From a checkpoint of a small image classifier.
Training: muon at rate 0.0037, 27800 steps, batches of 64, held-out accuracy 84%.
Data: trained on single printed letters, digits and signs in grey, bent and noisy, 395000 training examples, 4.5 epochs.
Rows from block 8, named by matrix and row number. Rows with one number belong to one neuron. Each number is 500 + 40 x the weight over its row's rms, rounded and kept within 0 to 999. All counts start at 0. Numbers have three digits each.
# fc1: MLP up (model.blocks.8.mlp.fc1.weight, 768x192), inputs 96-191
# fc2: MLP down (model.blocks.8.mlp.fc2.weight, 192x768, transposed), outputs 96-191
fc1.375:462416533502467489499474459520522544483436547454552519449534549453502528466468442496438510505491466516499510488523470561452438474488550420428519546519519547470481461544506528459512464459441473488496479541565474498528470488495427467436461560534543472513529594483447538556478459577414466517
fc2.375:501515493557494453538472506451587501523418496435453519487509437486521536457601488408480488450515478546515490522570467553538514510576553465512446448426540461546525594480502495434495469571399489493519447477513505502494533521484502494480485556525465492468455515464448480458514525517523541506
fc1.376:542507514424528459467476459514570489506527431453598490515583590511525520522507482550562516528523485460518490508483454482463576554463536517511436509496561493542501513507511510432485510517519473492509481434485475423522445493480513456426507468508533496512494495536512428430473526562519557454
fc2.376:554441483508498532511497484541533595575436550564502494475577501539483508485450446546527485502492541577562486467512477499554554515498549494492487497526521460535468534470524527506442467570432568494483508457473528473504514515412488510492451538473465476452461449533512514473540471524465540564
fc1.377:532518452503530525543566477425500442467514487543483499516517414462527440493446499523453514485433524457519554509492565394492514487447458574424514494499499540582590594462508500443537561565543548515543392508521497531454554504461484472493541507585474491583548417537495508545516598495544483523
fc2.377:532553452514472452531554476539539573515454550526500471521496476540493529445537482488517486471443502520469461445473483434505497456522517494472525541469527523477475501523532562447536445463511478481562555452496550488537574574491486526481461578503513526454527439487504500512531489504482439496
fc1.378:518455494506486530491534485473497498541542464423452510501555487490537485515588507456401478396446531565586536441527528529538513540572586534487548525414395483472492488496529520502450500481541471527496559502453502512483515546455445419440458454533453559512477454453517463448451530503545466467
fc2.378:533490561533469461471516460501525471483464476515482436511483542526506577520549537561540496434444458599458457477512465506462580485514500480453486508483436457515472470536446531514478516549540503513463571479479569483464516512525539543498463498482490492464531446502398445474504517601493507442
fc1.379:504507537469534580560533453457534485515498458408563488458533469459431472480430562416543511468490492516485460465426464569396530503474519481501532457524559496507473500515481584468579492518497475505505513462514481500449455569459457510501538453490451505467489472494477548511467499503443524553
fc2.379:517511465567584480532509497523544555514521509480541501532546506564537498422467538496558494526545480540568563435493456510540560560515575488465511553463526489538444504494528523414444513515426430486460535553560500462447518474515529501429516508439432510501459492544486513535433475534418528450
fc1.380:579487489510588576543500507459418459505602498445532507466471526521505505527494504501502432529476621541506547537558530418564478535480538472554543465482512473498499516503514520521530501453490442514480504479502512453546430495548492485457551455554413516491531551498480577511479568487483417565
fc2.380:479409510551550529541422512477481467521540509486489472522470447444481508472487578542507575530531532514467536444529497440476515530499496598484510523515477573541480466441505497483483476476426578450486469580496542526539461559539491554513503460544536532437547514533490458489512482496449442495
fc1.381:485438499450462482532484526508492511566503475464449532535510509504463506482478534510540478554521551445428437503487509490479478475489512480436582541538525498500481427435506523516498521503467511533512541540506456537527618500540482483459508491495411556558458537528509542505545517533519577531
fc2.381:545503463537493480482509461486530484470505396484504519471531462490543527543452539432536503393449553492549541513538452474520526593493506473488482533574522475548531436449545548493500514485440523555550435429508524416562539480505524474524425455398452465578489518523494509530515535577471435433
fc1.382:537471563473557563535506547462444580469504501484473541466522538426490540459474588557494516509552426529548568495515465501502441585499509430500398455483508531511520539440478527450468548480472431526507521560462490550506543548495463480396508504515518520550531525562531450508501472442548513540
fc2.382:497505596561449579494532480528479545436521502466526491399497548513446545509517528519541507501530473466522457509502476574566515422477546510474490457579460468513486467503490499530450493545562467527507486462459507520449448462463459520503538519496460411476428481511469450525501616503518508493
fc1.383:539493507496501550485490563412516529515531588510578447500517507517470492527511511537505486564467518505484474494451530546530461580429524503529472492455546481540518498604466482449519462519519525586508537515484561445545551453498517529546456433467520497543554561461488382484486547447503522507
fc2.383:482544516557502499469529483469392515542444482503493426489529473492527557469459467578524467565506426509434520555550468424456511514518565444454442513441554486546472477520531583485437531430508505514516607446500542410485529478611455543522498523528474518470528523458524575509444506527516500458
fc1.384:505446460494515493487470523465507528498511528426520500523560430487535496551523459474486532505523427480497518529558471485486493518488527480565542498527519530483568519500485519535510492467412511561575485560511366523442516516517525471456469519507488484508526473437498498562513545447480572476
fc2.384:487468545490529520505496463515512504531521382462470419526525504443482428483481536443461468537492475461508441546543471545540541501484487510483435540395451496550446518539524550472437494515536460527555490512559436522488498534471462480524494440507531499456507469524579376503430474526513486581
fc1.385:491545519414510471519524542591584583518541532478516513498493473543542485521500549454485489509547444516525467432557495548417462496490508461527500469509470489516529542502494487531514550546430490536476550464511511522502572490542566597459520513575393523516597493542493550543577491530486452527
fc2.385:506437426456475492529440506579598407472494529431465442473479473489575529444528580552469461525502432478493449521423475573545475562510509490472431453439462488551495517501514552463498515477522502465534491491496510476486525460496468520534456428507476509519516497469538486470465522556573493515
fc1.386:495460559457459490554444453457439499513511518472464516460491595526509518493485496515398510465484582524566500541465511448544489483483504508516493538457596476470526486458586479534449503540485549486459467435461517390457425483525473535467457561458439574442543532538459491512517446487470478525
fc2.386:558460524456510536491489424525514513536467525508497513502515429540493510558524516507521551515502515472511484484500475507460571440467462495373503489504514492533477487510538582549437545517523488566508552505514483444453542543480502431443508486449518436504589586537471467470480501518511474595
fc1.387:479502537543535450431491475525425472454550435455549581494498455507530582531500509559586556432510490504495439555524506455522531538509491451483461488509562497478508519503463500491464454521469537442509479506491479515529471435522498509530534502498369496498576425545463543490535404441402485508
fc2.387:523498539524560491463516546567478481474531460618534459528432478492527490530448538481499573473475481485503582516485569494535529487492524585513527496435484459604451483483453515528552583588483467504540510562534588438463455492458550496499530490493563503472497502519491520495513532491550529520
fc1.388:517532576437504430471480506482470542469466511505531561466480516544514539524554603525490560513414477516431462475545527530494546517506413460477445442536560518473496475540468450536467546397527484586536508391444511489484524487459512490518533464578476466575450512449518487525477508456469507466
fc2.388:503502506483493497482518615544446494579489488511430468494469544525506504480604519416461516499499495527529543479568525572530510594505521474530470524515539466480588549472509470560478550442547532545479546506505456493507478482516491459513450551504501518500497483525486442480514566522543514527
fc1.389:444427499481471515501478582541413481532527524470550419460508361533537512440485486478479472486527509493511560484431437453441457538475494466488518514522454447526494582456444602471493484480499494558472549420487468524458510513505488529482428481535502496472510480508514473517526479505544514562
fc2.389:447529537467548505455469468438412533465518539498513569457513536552520512503418451472458494433502496585464483512527516466516499493523450441525554520524509487522509524507497512488490493509593505550542499533509482445537488489516547538515464577489590540495422481538522519428488519525456449485
fc1.390:555490522466444448454536505532581554481483464502550454450507520527512569557473547440503481430459489474495466567524449461519503604424511516542490452453477538563512380497492525542452503455512537544445502501503539450495504484567456492564545493518563460533550505404540513500498413537605466512
fc2.390:544540503505401485491453462482534530492524503442511526481463537472465503489601397568502476511490551474532481490491472549556484538479576476546537444536462475516478496528460434490490515544536584484411438538499513478485450512510526493555385495488542541534495581517490443493550538533495493477
fc1.391:459428515517540530560543471494474516545488461436554490512499520478489542520531528497482507527543524490543529510496480452436405504466522485445482514491543460494466505555453425528432464529482472465537491506533508433540605524495473423523491402540470488457516478517500493519460467538495484447
fc2.391:576537530505414482563513521483450526563448420517492548396457488467458502487417518505548430538481463503447515467473477508592493525465503491515441537469452484421489581531479459524447542452480505488464503541476573487441494500528450491506485442487531466507534507457480518499489472488445506466
fc1.392:458485471533549525537480499508520476408550409474507506526499476507465508498451527511451479552462502516530518478522514469530530460477482482571496484482509483465432503548485552574495508475510568494459504495483515424532482446519496484507504521550419492472511476561522536549598599481492468514
fc2.392:530501535507416507491527478455520472517520581484475480527542494486505456586478532527497525514487502568572459473574577514505546489557532476443476512449493522405448538495567461467417476471463465519517469492613502482508499492526428562470503416479511494536509483497508529498542616493530492502
fc1.393:521559458467494499584475446435492553482526469429561466483492538439482516526512533466546439483511443511529478499487480468493445491509544533530506531444511522428474486537592455513543534427555544519517525551504478527519502570547456497496562530541508571481546461508483471521539498527565399487
fc2.393:561492420491417562446455466470432501462418524464512427517506533472537444545451479525484439539504452538506461492543522504473466506459500517502526489411583441486540469587542492531476502520494446549524537473556383507521574485523514565464476404388480519492517484431523529498535534537528563492
fc1.394:493534581479525521557579490426477542518490496492537482496514461519492473546511516494503583444523469497519476506600509455505508536465486471523490475447436477427506514498581552540524542542559445485501498503487486499517496477514488516505508567555498523486537505517533500606525532497497512520
fc2.394:523513437515482473543508493614496483490471480507471463476528502511531511457460466488525529492484418485427449532455495414496577554508489513523479496460487480571503518509481488513517508530488438506431519543431530475516562438529489472541516449473541426502481438483525475460488464524516449452
fc1.395:474456437456511483476445510507452550473478489548531475467602521470498522507495496534445590478481494580508538561489510485506499506534509457473416468502518533462463541516537481547552480509482499502569464503547462524459497459407449463461451474490469550478541509525531509439480452453523500506
fc2.395:492515508522475518537451538463573507509528509524501531497512508524458479432503558438440422542475483498496498506493454488561570523540560553427520446464526501429567558498574423497492474421506553470589546506539542520530483472506485553554424540470565488458486457479515486497574546529518495477
fc1.396:447487573507530529439493475538477516438572566448483497497501535483467531518476544555463488484497521529477557462570463522515492539550491501482440581515554502517539453566475552527497483486493495513448546514515428464518477555527500513521563495538476469539457430499487486501540546406560515447
fc2.396:539543451522496523501536503508572477434502439451490521482487475482570450487574494501481527542571468467442424443526503488501495463461577500528499506498513464494503504471428453410559544487509546418493496568527416553518449528507545517497523453475479531482574544555472519563551482531535488531
fc1.398:558539580474480544456454521474500433518583575522479530443516477484472546524500478500495460518459499559511468508539545526484474519515466454536412501448484487526529603470467443505536524504507510569469525489563459488503526445573499577491553481462473519572469492524522469543521533448454524469
fc2.398:474442551523468456505511492528477522524455465487415511504516471587498466531467515510487499444532433540515459540478470567443540395482469510517555484511558544610426495608483482529506452488451537534534479469486437532474472435541506487510415544449474469464526525526583530493443446541527545500
fc1.399:437506456498509458452535511531525423477494464527528448524568501501542414557540491572467483561438424509495452505490478487534542541415496486560494480527565499432526487462532526443542573483511447570471411511477521501496429583488526459538538546413534503390490435464468443468497515532552455506
fc2.399:569491474458565444553490480479465396525532497494481429569537494461443508522472455510540514479531568522489374451496470550513518552512510414537519482537507465527464462499542469530492490527392513545450554482523465499442486466509569454516504541447467528576542554491474536568478556484441425498
fc1.400:515523541497455517550504511468457582475486536464554485524476513544563575475496557513484487467464489511515552519517621502477480454496508415477560506561571498450512487499463469543498580482460469455513461512541491462541496527496445466592521519540471558499405432511384527494524448587489513442
fc2.400:524539598535526470466477495435507464573496502535553509519537446435428528480515538540460513434525489525498575525541530573509521457443500514518521457500468531458532494603462527512548467464467544485487543503511555480467477578526530479479487450466476506537473522420512537526531541512508496441
fc1.401:463404529457511452494531529520496441477509439489519513504453477524492456494544467429463527456509470475490451465498552518488470555537458545446504504513564502533424545567483549484554511496535505486496595445464577470498524502484565520499438467422541556573524533560456439511491517563548498424
fc2.401:480481532470482499492544461535518513551534514559507566473478547571575491493468576574526440492488528478523501462471536418517532548510476573502499484496437462541524453532484409467473473464504506443509516518509574499536526549429526511560464480489511442509483414415602518523528531439543484477
fc1.403:448512469455502478503483512475483448442511426509563417492491541488474561513485549511494431450558477503503452446501558559491568509488496446572459529498513569497469503504511443476479527491492558427530495521468473494419502474552461498424519492584516430459485503507562463482572464500450514538
fc2.403:487529573480484522463477512589492537499445443506559607559528471484476496447516510532537447554513501512486472487441533551522544495542558483488481464503524506541539463505461446532468457527537494525473473529488581507514536499541455468491487397453505583497494506520524457445533423505472499455
fc1.404:397482511556495511538512468537502517483475516491459477478485527527449566483501522523504463437509394510471550557499482500468494516473544437539544462525494542483449462509427490521522507452451516466483538515462531469533483517504542461375487554447542468533520459425477554528535545491530523399
fc2.404:507509520530475459553496528465536459513480551500513460551473435418427538419499543574499581583482483510484506447527482441537539540549474461480529469456455554542467485521514501446511519508549549465516410487529472541477484415532520547462514479498497501515503533501404532514508514635525431513
fc1.405:479496555528443520514493487557480566510524474516488403518526494479450462520512463555435543477466439442570504567606551515485433493523493488499432553502453513481475456515536470548526495526459451458494462445481543516453503524533483518492532492500524476461473468452518448519449489441488491552
fc2.405:489477531451550552515525437506506496516550455525519521444490500468471490512552394477463449529520479509517525535483494479472453555463492415518501601476433461471491462467447506481469517454460544499494430539536542535475486497465449509547474539542463462497530437539491450472455425470558493517
fc1.406:538475521410490490546456558511533467547548541412516513495490493491474437547465482507512468457502447544505559572493492506436628546526476544426518559458517403523505524440491528477500515458574475501570478493465496494476484540528537540464480472569425437508489522497429492529561469474469473499
fc2.406:499505512477517411489483503490514429492480538542493548485506456533468424497527556538476541459542501523492451482524486459490463525505469475466515471508516480495509424520510428466548467464482513483478530450482490539520422423524433501522505473465477478459591461521492509510507491514505540606
fc1.407:512489542505516492515494562520451511529460519476456513517442544445455518472517530484498591469541511400443515542481550522479519498404509513462452547574508515556466478493546484537530518487496508467470456531491488471436421525553504536530542456475469572522453479512468462441524478467505489491
fc2.407:539536503521478433503418504570415524477480544458539457468498487445506468510576481555550479516510487472553511544533495461514488526539572569485510488478486542456477494550500541484448477463432509499464478543516518453480501497451540546496475517474501507471512495530467462476484479505406543518
fc1.408:513517486507498496478468527487477439537508471414496441554483467447570470535528494507522473580482518497513514521489510521458450509472468464533491567472571531550507514520426514540480486476612451515489507511527521446493480473532526480449567516558412469431549518539529505494459476530496509523
fc2.408:466468511508601564533483483557487464550510485516447496570507475512544505499478521452500498444533507518483376541461441532516512503537541547480500505484520489522547470589363491479487502521442522492476526416525516537541508468544462475524452466477532540484518495507540483468456490562531511400
fc1.409:514422534510508511515485499543483464485511470473526507511453533562480462498510498465488429465516499545529469491537511526577540524492524433510430528517468503488476569526538483438494501594501424471520487521503526481545555454502487454508531414466452496555387519455516527529487506543532505507
fc2.409:424498557525485495466534439561488457507463457542515469549474517541571509533487569447502484502446477531580528425513476496512533496418504432460518496447447538509500520523581589560488520524478490513513498487452487589535515496488502502490471585491480464404467551462505596512543499493498506457
fc1.410:468533546535453452466453509460461507511455578531424504503555551489489483515510491592574496558430522501470494564556496493500535500482525593496522480477530534578532474551491597444487547513464488556509455482461423553466440559541518549484492480499445482470480535532552506471447454485540542504
fc2.410:455506493465456474450499534455467563549533485389450567450548478455536472550507492537486534496491447520474512563515540538491508495458500519470434492530577454503484493450434489474501514431498480505437416408527467489494595484564472541481561517399532503512550505518519503508498505461510505501
fc1.411:556512580531577493439559526507410473524460495493508485536551532524550445486537479492491443519503513484519479460584544531457503481514472537527460505559502447516479499491444530412496480518490514522411522529541560534511488577501508501478548486448479503506498568456543514485547522460471480596
fc2.411:399445508559511454464473493468413515511543530518513469444458501569476519465532516473533549485434526592499423547506465532393496489584528467456513544534468521512515541485488460560486589483519506514550483484490528494574454588549542520515541518455471495529508455484463508397554455520519484493
fc1.412:484554542541521452535483448486469558469580464461528431446530529553603501466540543481520584490459529470464437500528521475512510472538540438488452517524430550479438473524517591484436456491513530475442585494481517516557549513528537451463481516482475414482474452427503506469522514422563450529
fc2.412:571481437501500451431483547491450498489545571461546510524557419524487465492468501566467531498420479452528552569418528505499523416481513494503410473460492492507520465539458525558501507495499485564462446520545523453505487433438496569456550469537473528502503541506579510571610448503479502489
fc1.413:474514507496446505482497523461530502537540528516506540565528511459444523423463528523472452478442499500477519499463490542490505439506474512507414517505456551451418430451559498471497541496574513586542479537405565469508472536604514488491456456453503412548433485439522503536538443518492540416
fc2.413:540521512477580494557495455571531526488459484500499497503498542503568563397549555509512533436513482527557593540467463489492505572501487552481539490499492506560485537452558512542495557519480474504512499483454528501496590495500494533579443490526422436546566444516525487521479513479507474508
fc1.414:471528574607522436527437496528498446485558475516463502492497474508525524515410551507515461568500558541544507500474501415474530480406479594525539424503524554556449561533483495557549490502480490480478513542513469541469461542489508549430473454469489496479512576501471522505514477502522520526
fc2.414:433466473524539424511509443492470535520542409466555493508558482537517477558558536469490423475501503517543572463479508519517501498522469467517483530530559468449480468547468524494499459488503555434428506520480569485487475484471513504523450490588526417420563433490519479512515550474478421472
fc1.415:458491522542499624461447489496514494503520431471494471468483476501523543504471473606545539494558545500559494532502527500440491480475460517494515489420446463505495534501544515436458507501506514450510556560511577502489475564567446512547508537582531514528530554522561478476552529466486522543
fc2.415:512399459518556464508477526431426497520505495531472544484447454581522540453543490562529476464517496538561524595428566526477474481454490489555463500571467551506575481501479499503491450518442616494525489451485463475526553572507507496487530460566531457569470451472453515540523546466530541518
fc1.416:474477418520485480536477456484493532567562482470467436501572531492511467530519441506482427477490537562495444518491475397454521486523491437450469488459496489476515456509522489486469418447536540517554537541601516516522507549534477474544412445438610493486540542565573544441510460495508471511
fc2.416:482556502480465477514480513505582538535501492462582490514487483504559522467527510524510492561553435568470472511466518464498470423493479506517509453493459491400526496494450518447396522490509517534415486559474455485534442434519499495497535516472494518512491508486483405496524576505524509546
fc1.417:506506515492505500574403461472533496560553520448441475447483484441398485543432455443507544446545503462394536479571457544509479477476556487495551465452518529472531524474535478554512466548532548611437412524485492511443414483500495487517466556487476541434459469472470459494519519515505518464
fc2.417:509503418498479501533512551495531454515503470473570536533509516497542507478460504494564472489466507494525496505477461518462506506420431472504448476486487520470481529457506508519509449404489500478556456495430503526525502490455474493510535511454517456427472441470515524415467485501522538522
fc1.418:465503467478505572585570501435510489538582529492512437463392541478453500473422541533520515520516532474483609499422473592454437547474528498477536513503552469521492513493470525498494513471492502462518538520504511451434431480506589539489499599503450560450506536506465399524459515498523502503
fc2.418:530540466586466413548439520470444532511533464484480562519525434479482451451407536498544490419497481418560457515525444532540462492490480537552523567471503518512565517458521495476572503502472553489489465497494519500504522408490525494492432526484500483447502460466493503511576535463474446534
fc1.419:503499538456496536625506531583511490524510466514454466474460517535554452416488494558519475471529450511506425496523488512581511508510484450467464447430473504456506430564524476532476467569471456507547488540449507443474462549554487535467565547435472448492639513415452490500496532520481516492
fc2.419:559522566457559521517469560494524569464548521560569478527430500483488499516501473468533496527564512522522467479531652431461546438514550523536434513476478489467429524536541550561491450540467454554491523462491533495487479472437583449534487529537536503551581519534587541538532559547505455491
fc1.420:529565559457556437527472517494547508444497536431514530490486487548470500468515554507506492451452441492502441493476453541568504553513464465526436516462456523517499494559547419523491494490503527526508428453589481561515476476465537534508546483541483525493527518482493472505562527575478525530
fc2.420:483521532400457487512531574547509523417486537612505470547467553547408507457508498486470461478458537557440451558511490512530479494464512426520508515514469528525465496530469529458502540426500472455527510498511457504496515482536498530542430528493543438469476456524483526549617456461526549513
fc1.421:510539518507504497576537419465519516516402394471564418540554522506546472421507522477500500578522485452490427527526519498423494468534531500530516487503450409500480442538504485478530501436447568562495461500491431493542489492447487577532488469523499535469466438493452490480530506486575476506
fc2.421:538462453494461518544519536472458508500436451551565492475484486519502514589443466448554462475519480430527444486472546560490544488492549447518497517523520529482534609554475548571486475479475541527453517488498556453470490502573526496538494510505480438487502474473498474534561496522404491495
fc1.422:541453516463463567474560515505501527456513481410566501503509443509469484517468457385439553475465481515373531492481470493579490416529486497523455474489523501466443465509504463522540466510535492496476536588488530494524548550525543549470563458435504545536619423532494481518554490592579496473
fc2.422:435485506456445534480508564500499522486562483470495462466459519538547571534545541505517408496475500527477534519528471473550495492458518442584444516449462511485453454504525495511483549484531500472521467535487527479480526506526476510421538507531475463542551532396531481451445521447490500496
fc1.423:567377533511476474474557585462444528518558424568463463506482491511500505448482527477546508515492539534526506476496559541462504490464423517515490517512490524507468491482546483461530480565525506561469540509435546495499401511417553443506528403482508437453505527517431536569483483407513518484
fc2.423:441469494446502497483472467461480474510574496508452428466516441515566483522490465509508539587453531449507550541513476483549505428496458481498493515421472442504512552472493502461497474472486457546528551527531476519484559438467472500463487505423486478544528468469486481375552513460553443506
fc1.424:458544505527507501448562506443498447515496499461531572599477510492493510423528544537478570497491501514464492546506573486502497482525480544550513501447459458508575506462474612533526557482487469550494519512535537519476455455487541477555485516514527479449421510460464467452549535506488475459
fc2.424:468497471472541476466487487493561500517532506525457500444500491564486507551478551438518584530401520437504446538516454536560516514528560562470436488474452493522479515493585538424520541482527480568485499535466455483505423531567565491411515477570520506513466431472556430599482472519523555485
fc1.425:510536515568442466517513515481511449494501487485462596544505451518453504482465460515538455521485501495520401528564435522574499448500535491529476459515481483503454509496638521455491535490469423475486519475461513536450478501530585478514485548528496436523540477469490462472469478493493622501
fc2.425:510458490481510505517460590475535536473566449568451522559523516480471455561401587524503508478459556472544524507459472507505503460442542518521499500532541428478498545560443495515485433409528523442572510478468501557530476493498428516434454458529454505554506559526455511471525505485537544515
fc1.426:526567435570490579491534467408514422543545497503488483462556538469502525448493454561511424556526452491478553552488519506417557514510481550520520505488537523492499501546482577455472560490511478563529567490503545452458518521426546457507496523511446550467552510571500471537504468537529506476
fc2.426:438499504453487552437417495475529460492449517541464520509557458471485517516506512496493439475540543515448480591494500520537481549514455521451536477444429535514564545479511538503512489491515562465475508546556468442562528613395521468424481467525531557474473515442540490490570585543539494477
fc1.427:554509497540486454477513534507463522465493514417507369551529475488471463478545503503532483497438472445472509486491462483494524510478475526453527539442503492516458487430583543509597440551433473517428471416563504481486490447501491541511477440506524448516475507442477503559510576557541448522
fc2.427:481517522471489408530436490468541540485527495455469560476514572504503578475449476464532496559527531510524427443529497514405509471562534479462448462480565507561498477503426470484429495534519525491489515518478536478527464578479468508504544486554560510465519494516545534553440526495525457553
fc1.428:503548540508549513474454544517512503541508483490460547481490480477474480468485579532539564475512504524499448489484490431491560573496513521466510534417540443472455528537499520489601487429513444474469558425463459512509428543511497525526529546521516481538470529559493580488473483455461521496
fc2.428:475494495503457511513524596465519515474519465540461446555475525444436540517492523525447505539481528478526531543441526453433533512512523498555500507533494530532468514476490579447503543514540523467517494501448502443507491487485471405492527524514532481487496408562472478468524464492458469458
fc1.429:507571550417541512450637541541445500558509478509479523533507507562524482516565516522530476464573487556553469463509589494505496511509576492458487486467497540530514503463530542507467584473465533480480464495475482511455442454453500488499536552414567568486521506498556492423531483499412474526
fc2.429:426464544524507514592454455477518579522546558569416538531536544538449531485532423544504540524519539499521466549486457546550505480478560458514492479491434516512551525493514615511532510520439485443499474486524568480518464511439541543529473481609465592456500514472507549508554516464504505523
fc1.430:467446527574439496551512533492490477485524484491478545551507533526513427509547482538471479481475512453558534525542481484425422472416525521517535521565543502473512474503478510534502476479536493493566504442503525528526499632540510500533537515526449533535529553475577440465519503546493557473
fc2.430:533548489548557567475524458518479576558484573490458469441524531526515506444504501525533439527627522502563542446481468512502527520454535492551469533497390513515485476548525467499440518510484434527526525505457480466467446461513561475552464533524494498554556506505496507482515501591559503427
fc1.431:525557521493495576578562544546489466566478520459538477459424439519499440511524465464522515546475525449460527499547445450440460471564566547498565476528483494514389540467510387451560482529516499528447509491459543501540478537465510499458480516488473523498523432475502491453522522508538484466
fc2.431:508536536452517464558399519496477509482496491565502563538519502555504479472510517522538491522535537531480519534563520485427455430433450518437567561516509449520543507579477544521529544512504509494499531525438500532533554450507477483422477459408550483560462429531493509497491494504484476499
fc1.432:493513560440462473532487539522440493497500489525525445579519504471466493455442519514496501489426587522450582464494439526501489537501504533478510558468624458420540517455543543467490454468485477489429478452439414503475497484474567534454491516479528437448460553396523547592518500519492516527
fc2.432:495513498491533562508526470536451445509514508493545517533541591509472519507581526556565521519428556473515546569465552470553445475554464548538462429531463521533474445506488550452492468527580516501479453475461501490401551389547518491449502512475404474520557536486504468529544463541471503481
fc1.433:568484525491507500472496542539512525552557550525485515504449442492532551552523427513513510559561516494524531529488515506538537475429429508496588462468495541499500536517495498532576483400563486445491492520451519443514501506488582519468478455495536548492552597466557536522555473535532496483
fc2.433:435488540434517570520609539464543507526605565506482481542451465521521446422453558517555472492478537509506476459501511523511477486414489527476515539486438496500450515451509505510409434521508463449480485565545564485480495572499525549440518497523467469601427484511509524457440477491436518483
fc1.434:551483487493534438463491485536475573575505526484437558473597485468457502497452452498458507495483501426453474456534556484518467492479487566499583498509534549559512497505499499478498485558495558570483556487466450488448416520500446463523549418489475556491475565499491561541510471459502513551
fc2.434:472531467489516525478480541514546488490569563524575565475562543478543502579528509508503548554479475480531500476498472531510573555477539445479521511498481439538492455525515502556564563542551485500448491445482485537542468493451584524440524510477419480509466512488449474539348563558503491491
fc1.435:585558538527563507464548429543550493432539510523519518520536454534416449509486487484417481490527490584489525451551488456462519550519553555457498502548509413502517456559448593484548512482458568523511471512499455504571500496450485442513554547517525482536474534489558478493471472487496558570
fc2.435:520525495496517557464514479508561440518576481459513473501460495508525447444450501472448531536489520484496447486548494470483455604533519571465540499517499470417481512488513496511471489464540490533522536546540489567481474500533523494450483483501505517492550536474486458488475589590498476455
fc1.436:561426506503426474522548589456431535471550511568517495522531489405505532477551601466526582564507574496561480577535470477541435502470491560495478498422547519531444440491538525439530500459472469460501535467476562457473446492473526459499499556535533536467514514474506483503420426531451493465
fc2.436:527518465454527545510496566409533388497480434580514474591508468531459467512473523492513478506531497515512406511485492578505477532525449551531568510437426454456521419534492502476454472476486468482496534495493521446509477498515602488495479502478455472525582538512542465466575507497470464477
fc1.438:523478556412531481528481574480464515472486585465534541603482515504455548556529505507519459457502469506449501489426510529446531467459461531473498499479551566487568482488567487434446534497477464520496512556479520498533519459482497548525495569440464465549521511495493497479553474548512533557
fc2.438:475486454486420543459536497525504518482438480473535532473540527500615462508545508582574486530533460464493512484531562542561494572511533475561431500516527508421519499511556496544505497457439505530546554552510528509427560506540490432540480526509511436565456543415488533413537473571520510493
fc1.439:497508473566477486497537539560526534470455470479414435470567495486530509491494472521512598509574460455506432451474446470534450521552454518473544469550553520530488474504468497554481468464476558534432509501471476506504527488467514447480556534499480501589518450579490476503511519455502498438
fc2.439:533493524505524512441450448462549453519531423559494541536452526556489449469526570555519488464528525516537570543436535509562478491527440449493491523513527536462491576552472517482515567494462463526439504530471493506548435488559582476525480522475580544422488451508408495486498508520504537531
fc1.440:469422462544594590560442521540504490553530464494549461483509459502437465438550468502431514518485480545476510491515465459521506445489519468469421446419513549426532456471498493530576524489522479484395562459503571499503503591577523500572487500550522491450539524487492465520507510501448487455
fc2.440:580500500467516412531483476517472489445507512459526443485516453538522472445416487468559508467586452489515461490498446480544513562552440512416544515485419563567510484524420539463491531555452475501428559509474498495532490530526495504514470553483464499552475479585448472523437567518523528516
fc1.441:539591520440511453564440534479498496435493505502499485551474445497527579560507549548577524548428472559478513525461474546437528446552494517514525479528520482476493469506444467551503473457551489460537500534444551504541493478513523462522529525520508397494509461513406515495427595518501512535
fc2.441:515553474545497460429525499473544511512447513490463496489492579512462460547512553504487511497552453471534475552524524506520521473470493467525497505549548456482506454443499511491476555548546489484484620488494507444518484473495443454504476476460532556456440458473354377513424470525564545473
fc1.442:525537465521468482483407530506531509502546542457471526433463553489443485445567572501545541528564477479541549501527450581554557497545514483548442472443491488494505502464585549457503523525417491428563475523467458481533508525433487513440509511504528535576462479486510453559558488457507507478
fc2.442:456444553503515421512496440436523490537511526461520481544479477463503544525513611494483516492499532499470517436487582482438455423486516531549479487545543494511507407450491478509489497523461506462476544553532578521524475421498519520461496531465520550570458508459497446521520455494523499505
fc1.443:447491472538503490517599483552507563542499503482463477530531502454444570529515444504488470443400511520473493519517482467431462504486548494595477478529457509559505385557411510513573564481449611428581442471485554515428466495472478535541485524512495511485486494489520488507508513527557432528
fc2.443:523452517472514539417515507575456437538550509522505494502401499490438439473486490512473518506499519509555495589445487514481480468557427512496583478550482485533513472575499538444522453463465450524435483414506484509499449510510526524517494563509561485511523440494547544579464530528521544549
fc1.444:508483500546459533425539593531547489519515534501526463513510498379510539508511450504490531566461422528443524526486531488540463606497444475520560471474502534492522513510466520499518553532487434464533477505499507470579535500514601483469500547520574520446494499573518534440535539523512548489
fc2.444:445470470591464534508488504399464511511527548511501504422497556549503432516496519467425501566535530509479513530469484513525449513512475465541467548536491519496513453478463455525504499519483528491499560472557555452540504457551443520532490475455554552539464550518539572555503529544489469483
fc1.445:503410445469508533584493490485544548508516558497501490549542502485479532578489530475449455459497508518567469573496535394549554539467514487571532416528552484474526468518472482552463497556380494517544523431497546483470480459457441505555519488486513507547529566554470418426503504505522531552
fc2.445:500496569424415459465533545459478430473559509439493485517502531467458455560490442528454491467475509511542403479460482515527551521552491528481497497465466524530504510561521474461479507471514535580547529506516499488469522464496456499493558514429604459445434495487473481441493533472515457449